From a checkpoint of a small image classifier: 197500 training examples.
Rows from block 3 of a small image classifier, named by matrix and row number. Rows with one number belong to one channel. Each number is 128 + 32 x the weight over its row's rms, rounded and kept within 0 to 255. All counts start at 0. Numbers have three digits each.
After each channel's rows are labels from the 100 images, of 14848, where the channel reaches its highest value: "colour at peak" is the nearest of a few named colours to the mean colour under the peak; "lies over" is the class under the peak. Only what is clearly more common there than usual is listed. The data: pixel-art sprites of 400 made-up characters on tiled backdrops. In brackets: how many of the 100.
# p10: first pointwise conv (model.blocks.3.p1.0.weight, 128x128x1x1), inputs 0-127
# p20: second pointwise conv (model.blocks.3.p2.0.weight, 128x128x1x1, transposed), outputs 0-127

p10.65:107111223141108174116141118112143119203060122195144150196076126154119114082090153109158104140097120131036167161137138087167148121128123086090148146134067083082089069080076117127097158149154114127125137147109100114111126127117154132049106116098147154155108103107147150155092111101136165098113089127118102099079128104122151132164181154159136081141131128118097123108151176156185090095103
p20.65:039125150155111195148187059143061205143104145170086130130104255126115162151089163135128138111119096133118145151089156150120110078152169121132094169153159134087113147108081127102121080135118151124153142138075133136160108158146137176129148116087151122103164164131072149089116067125131119086155150159137140137108135162135135101114151169143065099130118163128112078133185118141095102146109
colour at peak: black (47)
lies over: sprite (49)

p10.11:089124082129220134069132128122153153110088119172076111110136126139097129139139148112100083098080083072049115068159097151063191120077182134106146106152124205120168097160054125082118133109130118114157163148107158091148118136108118080135206110146064151140140139133119108110143114112088122075146164114138141117137051077130138140122140103130099137140135163114140090089103095156101147143139
p20.11:177137098137119145114051145103172179195153133171164150124130140148145156084120100097126127089151200195106120070157159139104170148126099202165097087116183113178089159138140088118122143146170083140072115128127132160160112150150123111154115163124171184172131191112134125101154124123146171131080088135145115146160132089092093178107085134091131198155131137154154122116124153159201133093156
colour at peak: grey (48)
lies over: sprite (44)

p10.6:114163194118090179144149128082137130118061105163129136133148083121122094197144088123109181136198164141095135105186097096167133147135090138143126152070131185222136138070134113118092142136152100130083082180143172107118190168074124148154125132084109174116100144089117087099094078141111076163117117126131109135112151183111141171130093079138137094097117103168148111068132157137133160142136
p20.6:125140119161146117127116078163129091172090102114162163167170130122087192119149144163104123093184132118102084133162139112154113096068164171212145144147138157106103191131106163101112147117105230172120131104150083172094142136120141111105093085108130149075139155222119105149112173126115130141150128091147145148048171168129144102181152139143131184077113080120133190114134141131139110135142
colour at peak: black (53)
lies over: sprite (58)

p10.61:154120134102087159131101117064144091104101084152121096118074114113052137131089101158090089090107163072119105123133093115149102051096181101085122091156111083124058066105131117141164151192158090135148149100135111088107128065144113154115121085196100126115109121150123108138122152164103124079122123114108096094057090116111162092106127126188095102054099140144154156117111106173182122140112
p20.61:150121117200103109147053146150173118105157135190155120108126154139153176110145083084149082103093141090140075130134149066124140123105093091180141156101105137110084113116106062092109183183110148146080154153091143094153116118115146107150111123111106101098104115072105131138111128139058097117181112184143066102079140169131089109164105116105123118186085120141174123120181096205139176119157
colour at peak: red (31)
lies over: sprite (51)

p10.80:127117167122072081125144058140118145080173113162150119087076151093097101116085134092106159168123134154144114112123172142130127094124135111139087086165107115061132133119148104145120084066127091135135198132143128117130077124135084059104100094077083082123145120123058102124228117125132111085120192149117123096084167094147129110122044178151132133146136103077148091140156087115086120142105
p20.80:121115119160105189172130097162132106136123141115069155183100046073130140109149127161132106132172079099135110109152176156115094119146120149132193110117133121130108109150124125148146135103102153174152195164108200139153164065143131144129135110100118127152139158130149079190087181131072127138117193123129112197128051162159159148104132142133153048127120186127149082174095111145101067156114
colour at peak: pink (38)
lies over: sprite (43)

p10.70:127091148114122094113173102061166136116064171155134139134154144122113176137095117102125179102123098153128118116076077115157034140135117144106088085092123101076114100071133089125177070145075123100080110083110139130110140108111138126117115085124108139136155182105094103060171126177152128088125160084135106117197080129153138143097137133090135166154085076148101108114183137085136131040112
p20.70:157130121128121181090149144108126121118093093142135052083114147128107150111156157076172142171112181116134164096153115148097099041136143107101144130127136153124201149115162143123155166193105138186183150095120097149125142109168155102100117216166212133118118136126131091109089146120159082150172141111107192104188148141151139141157205132179124153123146153137168119149134076107171162157152
colour at peak: orange (29); yellow (26)
lies over: sprite (81)

p10.4:185124098207122131107095154121181126144123046179129157152093095099146136125088078115133119079081088175084158126169123132139152101103135133130142136107121112129133180089117101189111123138079098149087101093147170137198113104090135149112098090105110143172088108156150112160172118165092114121107105151135113136135092098147100157154067096177124121133125162147126050121085056079143143102049
p20.4:122068002100138135122100123170161121129133165109136045170150182191149175110155135135147084100123149152085123102127126152136164124148157110133119144154132189113157141133152131161104125138170131132126160129134223098161134050098059135105125083137130125137166141112109090083065135153115150127191168135155157141130090109145136089117097105128116135164092172107161150173091116147168091108105
colour at peak: grey (53)
lies over: sprite (55)

p10.94:149174163124145174095058179082149132113140117099130126101106158146092124082126136132113152085101166147144113107134117146191110150127111154111129152119123115116085163076128159142138104238081078173033110226136088116113100124116123152100101141098145116175116107122149152136082128117115197148150105136124089097136144124188150144131218127127134158107126137140155095133152174117170156105067
p20.94:148091109140092139128150101118159072120152121073140115121088102083099109106144080108141156137082150103117150107129122114141143141142152101145106124028118155146076102128125127129118116076173088157089166127142101118072159078146085137138184144150142113103179119176035113136176140155071151112153133119094115215103087066139065144128127087130081142091150142096106148091153092106160099073180
colour at peak: orange (32)
lies over: sprite (66)

p10.20:073119135154141077120096118077169108140086121129081092167139119117081154060141141106168068123109032113116101113144177125123132168117114155131118144120077121137138227098072156059072116105126104137082133098106128109081118111122101125106117116043092172149122121157127139110132114188091160072126093057129168149073116145133132123175157103125075140113131105084091092130128151118133141147114
p20.20:119102143137119066125151061120096113108119116096158124135129084149171136189112156160153142122115130068141157140140144109134102147167146104061157104117085113158094143106090089077117085091111150216090061144100126158147099132128176103152089104132126094111150151106090135150169116084121043119163115161176156059140131128126151107134085138205156168074159106121166193120129119180182133108127
colour at peak: brown (50)
lies over: sprite (57)

p10.76:174112111104120094121112127156215115150086096157102130095103179100146175140143157083140160094107098157056166129162127080137137161124161138097125138120146163147146091152219161136127070140127080144152148153146071077153092146107104117128121161079165136081110143079110110082087168149125129094145135072094117167178078083116169112091138103098122164095140135150071122046097092138105129096121
p20.76:097083152112094107089173107094115129219166140171122147133123081145124110105076159166119158146133134125101154175132033115111109149165138119092136106083175140126108150100152119062140089069097107133125134165045075131088099052122143117111119174088125096142158108189130108048161082131100083113126147172146128143125156167145161130108098142111166167194139125118139122103119123109163104092136
colour at peak: red (26)
lies over: sprite (76)

p10.100:111107115133121135072117136154135114103160068177123160054160138087116109115188098119138158092093080107097152084176130136167071104099127151078122155137094094157159123095113088149153126137137121076132083184116123160170139125130195129133109078123092127118127134123199109168081178187081164149138188053116114161120066151086093088119126093105090088143163129123156122092153143124064138138099
p20.100:167111068122146105078093090191212112143148155121135091148094156188156072118195099112152092137143109147144135119194112123192186083127119092184142159116135204144166175125177143101116122143134121137082103070088144133155114143126121114121144198108088127146155156085134136094136126107124123133152153163146111108155038136197157093133175087132130135132125158131110137097141183090118136151135
colour at peak: grey (58)
lies over: sprite (55)

p10.28:086214108141114135132130105122130172101121130142111111100117173122019106140162121128050125113179089101071130155155110099148103172171141201097092177142106128116097165111143128130134080187136169112092110175098110126143103164176154121113130133111150115145118076109129155114161157122192173187148138171151088088091117115143104162201143161134108156118179122129141159066137179121099135136142
p20.28:130192168229212122121143179110146180167170137176157176157150089179109173146161155170105147171090178114126134148076107159126172118079157117115167111213155159066143101161137126164103105089103158134156088145160108162099111097148142102156136107114122166147119130143126122126155142173127094120133122119153105083113136110148119128134142137133188128154207145123173153171119132152143165147182
colour at peak: grey (47)
lies over: sprite (67)

p10.45:089101120173127136074120103133052160240136136132124139130151107114123143103089125110131111123127090080084081140113145152176177121118150125120127151137131138096122110191117097106126145096102081132186128108118101176139147149091077140156112159123112141101149124058029075108108096165111120113122127077096165119174140157172113126107160146083112215049142140192133119118141138144133179139139
p20.45:144128143096187078110175137102135129136101115126077072143147120097138172110126183186078082055092120124134167127131125105174080141127180109099146143159166127116144162124173130176155155122069099102152130094125181160129104082139056125134122104111129158109081176115153095188066082101118119114134086160084094095141142104156119079060118172073150169146115132162140121178099093175111153141106
colour at peak: grey (56)
lies over: sprite (57)

p10.59:102090115104162135128094096141150068088059156183175092182128085168112133134078155119133074117120152207152115134084102119176138096151144171147132182174128180078104101161151141109127142090099132116117102176120113137063153162129098127083067165082100169133154103069131127123169132082102162191098116158117123122138068149160157113110094146159173149149060148142110140129118132147148171086137
p20.59:110162151121156096163135175072045152076173124164084134140145088114115147113080167070127164135192101139106141064183164168176174121191164138159110128122149138149121117160176129148142093151107160202156115113095147173121084096138138087091142129105137114111132182135140119103119126199112171151129125110146139127130097108121181070058130111154124169186158120152159149120075131131123069112150
colour at peak: red (29)
lies over: sprite (79)

p10.74:130111154122095074104165104126108139163148081185166108143097093097109154099124112053129083103155135143134129115133082099080107112097140120136122109084137129065109115084130115100086105137133160141103095165119100102111067135105123052103122110141098088130181045101150112107114115112125162120081174160097099112070076068118091096126156133126174076133085154090158120046174066136154092143095
p20.74:075158147155124171146153085214090195108203151144097103086115069151182167197112147137151122132116112096140132209147167122174138141179145135137164148093141106114135072131151134131159137092074135149146119142128144118124136134092118111122177103108166133144142090119081112102165132156210160158158151168166102161111125121145146105107095170142111167104110173138146172104111160137163150063058
colour at peak: orange (26)
lies over: sprite (59)

p10.18:116119098172141109112080121139141097076165158126055098122147120181121124102175154084099044128170102102085178064135138080085174134119138138100128090078090078124124129126125126084115151187129125125145106125143176109071090119140109078150215171137089134164149090111130125064130110074090154121132128103090117118105074143105089166138123120076101143110120147084110126138125161187057140126133
p20.18:176179148126168101106091142123146134142188163111164161127144165142142113119096118144108122139185119149162086115167154150204101176088127134229174139107151095208131130196146136088125107157142116103179145071140103159132100120137132041106213120155126150085076096165144159109097143090134096149146138103143102159086162090106155194100122152140144117131111135133153127156154142163124113145088
colour at peak: grey (53)
lies over: sprite (47)

p10.107:138123197164147154127120070137097122227085159134137150191122105100142114066115135123185107164131111088073132167108130110174155147129134098073167122139086062111146094132101138153144137095104132070107136160139136150058104124143156117117089144151137141147121091082113093153086097199119191129112154092140158087133129097130137174089133120135192175144163103143132181094166166162172163090124
p20.107:079167103133063162051167121154081099156134123135112146163134118192145116134100152116089142152163149158132146092097134119122141087039091150140140111117081149173123137071157163132124134149143137158122109146134071128068085152104124117100158143121033120107112117110091089118176080120136137085090157142085158151139134166135156167142061116203093094096077118131148162061130108166140103120170
colour at peak: red (25)
lies over: sprite (68)

p10.78:075146182073102165126130102124135157128121148152132146158123131106081161124142133095137152134093164075126111095143064124219174120084101107117114142162083139147163095147131058143113153128105101124158171096197125164133067145138103143110161090158193160078156084134160179129178172123152151079148116097108146130077123085174084125127151098143136127134152151119182152132089155134159125216075
p20.78:135135078151149093176139124116106099147070086150133123157090131133103179154114141136076184145099119087225097097146110108127099177185091130149186105133147138143168113147213127178126139106128139140157128166173098133088122213115116115140107137142156146120085160068179136087127129103175142163170141110135145122102175131111161185126094135152143096148082097136064177090108137167171085122094
colour at peak: brown (41)
lies over: sprite (69)

p10.89:079125107085196200112152100129103150171144102127122135136135098133090141101117127181114121109132168118120182099122117188191184163141128117125165173117105110134118158220120108122100165072148146093116149106118167173177109113097103139134151125155094108115054148172136206090125159173083097153152194108137144109096127064147148085144143163149098176141092117143116138157114136128095091174069
p20.89:122178146129068132118110093147174182091095109130145190161112103167101157128175127152152114116199056139065116077147150111185142084176125147108144136110110160159104151148131139113184134100135121120187166162112120036129147126128132147082081131099135110170121151120136123155129095110189087129148090133148179121113098096082114132133110121057102161099103129113183099173146128143167219140107
colour at peak: grey (48)
lies over: sprite (50)

p10.119:075102140162081152122100134143122089103095131093137133105112105071069086141101088178039101149144166170101164102085099155215180084165100101144101102114126152175112144146110107214129056126109141124135148142159164143131164165141123098116125128103072112169111125193145146127141125123167110183114086144152120158124144139102158129151079040156140133129149162157179151157170100114137111118128
p20.119:167144145129155103142134200126090104127092121053155122096097081192135086167158083107128131167121145184159117112086138166130189095162184164158165109131052151123156119106132115171185083095056117114120151125121176100145116094165117120128139115130169103181120065107139146168137158093153114102142150111162132176144068119079151086112154169118177090186117160134131108122177162120155141138088
colour at peak: black (52)
lies over: sprite (47)

p10.99:129160117166105106141044130102119145135163147153097107100141131107088144114113131084120073115144130106105131078148091099125160093173129104078101151123117054110228077172125126094136110130118116174206145101144153141109134132065068140144123129136124139149097089102052186026116111145087129134106151113110151108087102119147111141155129100082094151103084078143129090117135107189081113127108
p20.99:160184133155150060143116097124140098137136168126126110106128087161109134160095153113126101152112130130117112204234098140255180182126144111171135108109164118200129072142117138127230095122163116124128141104134134115136136123139112133137138168085148129149160174125106170113138151121104104116159121164088187106130106145114173140142123152097125149070118127141145144147135144112139128126121
colour at peak: grey (53)
lies over: sprite (46)

p10.56:089131100168181111142085116102131105126096127074160089164074152176114096068102095148118146057094110115083095098100097106102123167155065082125164092153100194065111095156136138138088164200116163105106137178094151187124117125156109108125074079111165155144129144104104109141119135193138162143094081204141177101121087175128128133119113152124127150154118143127128128086137143104107166065140
p20.56:147114139139165097151110127110126095105118166108150139198137099087078116159114075125116144127148142124078121167121133157122161147180138100117116174064158165081149128129077134144149105065162157085109154204090122067114088108089160181124126116090130047171122154138143041144123112115132181141120126110160100169163138133145093104120099128153141073108113124113201043132144149055123135098138
colour at peak: orange (30)
lies over: sprite (66)

p10.40:128099062148110132103117163100152112079130108130092110146125085148103099182104138212121095096088205150140158098100112129233087117169047166137134128172153054150093082059085163163119126126128128104144138170122144113115153148150133140101102164133133096177121135165125082164059127120115117088108116173140070144145117132113089133104073120108099154119091111163148115132068163132133129113123
p20.40:122113104132133145089161105097112115156087141099170090176137164149088169134143211146171199144140097140089115197114132138113146139176149162112123106150098137104132111177159088136144149163123132138125140089149114068225140145102162157185192158054115125116128172082116126161143169117149078085130133124140138150090113157155144084082130156140165131101111124124185192075151114188139072125112
colour at peak: blue (34)
lies over: sprite (75)

p10.93:123088126190119168104134119154040115125126115091141104170172145093124125085085163125119101168137117125123111106124066144177131107117125106132207161067074093105164121087141086157094101090128139130184145080141094137140144091111072096129129168094123129115165136093144138096104198173134172107143114070117204210100108129108099134124087112129129124127087140140160068092125183181144130142096
p20.93:123143109143176130097153126128168179097094098149103089100119114067116184148180126123143179090134133157170147109129120122107103098137099208137189086097165125114136185188180098114179119115090152070126188104162151152196158125140151020165100102108142135129105110133162106121100127151099114145166110114102173130123123113096112186108122188153139105123146162110130109198127101140169168164099
colour at peak: brown (52)
lies over: sprite (56)

p10.26:104157192127136086132111143126078103174122148159160102101156115132097125093086162094115102101118134094130158126161080091187155096085129096092181167120093103145156067136117094158132155074161124064176087106181161160056134125098094121127124130159163095116132068114112146096133178159155140116094069159109174039090132097172131148125102140099135118105055131120089138096124159165158083151133
p20.26:166103056123144157189117161160169132130213120177153106122115077135131118118170139070090123134133144170164158117152148124155112120210142129120198154129151144143085117134151120178079151136125105118127159065159202119094115132087056113141121156149107071110114149117114170117079148091118166170087063102150136118086101112100157134106095158119155121101149102137172181147086157109120092079090
colour at peak: grey (52)
lies over: sprite (57)

p10.14:121132121156130083049113112122155134109070117103101185126136120113116157169079140184130110110126172119095155081105093109125143081137134091112134117126100152179103165079160082170152121117123098070131131133121072169070142091104088092100098066130144101080126120071085182125144124154157116124127112133146127115130186117099139154092135090160087064070180138104208154054146086111149093154111
p20.14:028090197107133083166126094105075136176170118132120153093116085101172116091108112181146145102138143085164103154161102091094132129058027143088112091129135088131106101116131063122157103147123118138173152100151097078143088161108097133106120094128127176176179134138150124151115124141115065120092113108102103092114134123113110157158220122147124148150115164130118143076144131147115085085132
colour at peak: blue (30)
lies over: sprite (61)

p10.12:154179175130141109170115137157094149165157155193134115140096111105137105131103084133096080129138140095094145120115101099142120136102182105135134137190153102081134129113174085106103073099087163130113108091078189131110105107112161155153094105187105089108141139079074082141101100100111158089095106142090093146113147132114108125230111062144102088089130091166155183219124146103127142081109
p20.12:114132092110126150103118200098093162106124155130100175101146215139140091122122077154122120076085203110078068101060094158109084076078161135141148125158128125126170135168097095168182152174115129183163148125106169161158092176129137157124193096133117133078117076124074094094172136136181138166139168128118103120158098105133131163107106128145138087135130166087088135108131135097139164164100
colour at peak: red (38)
lies over: sprite (51)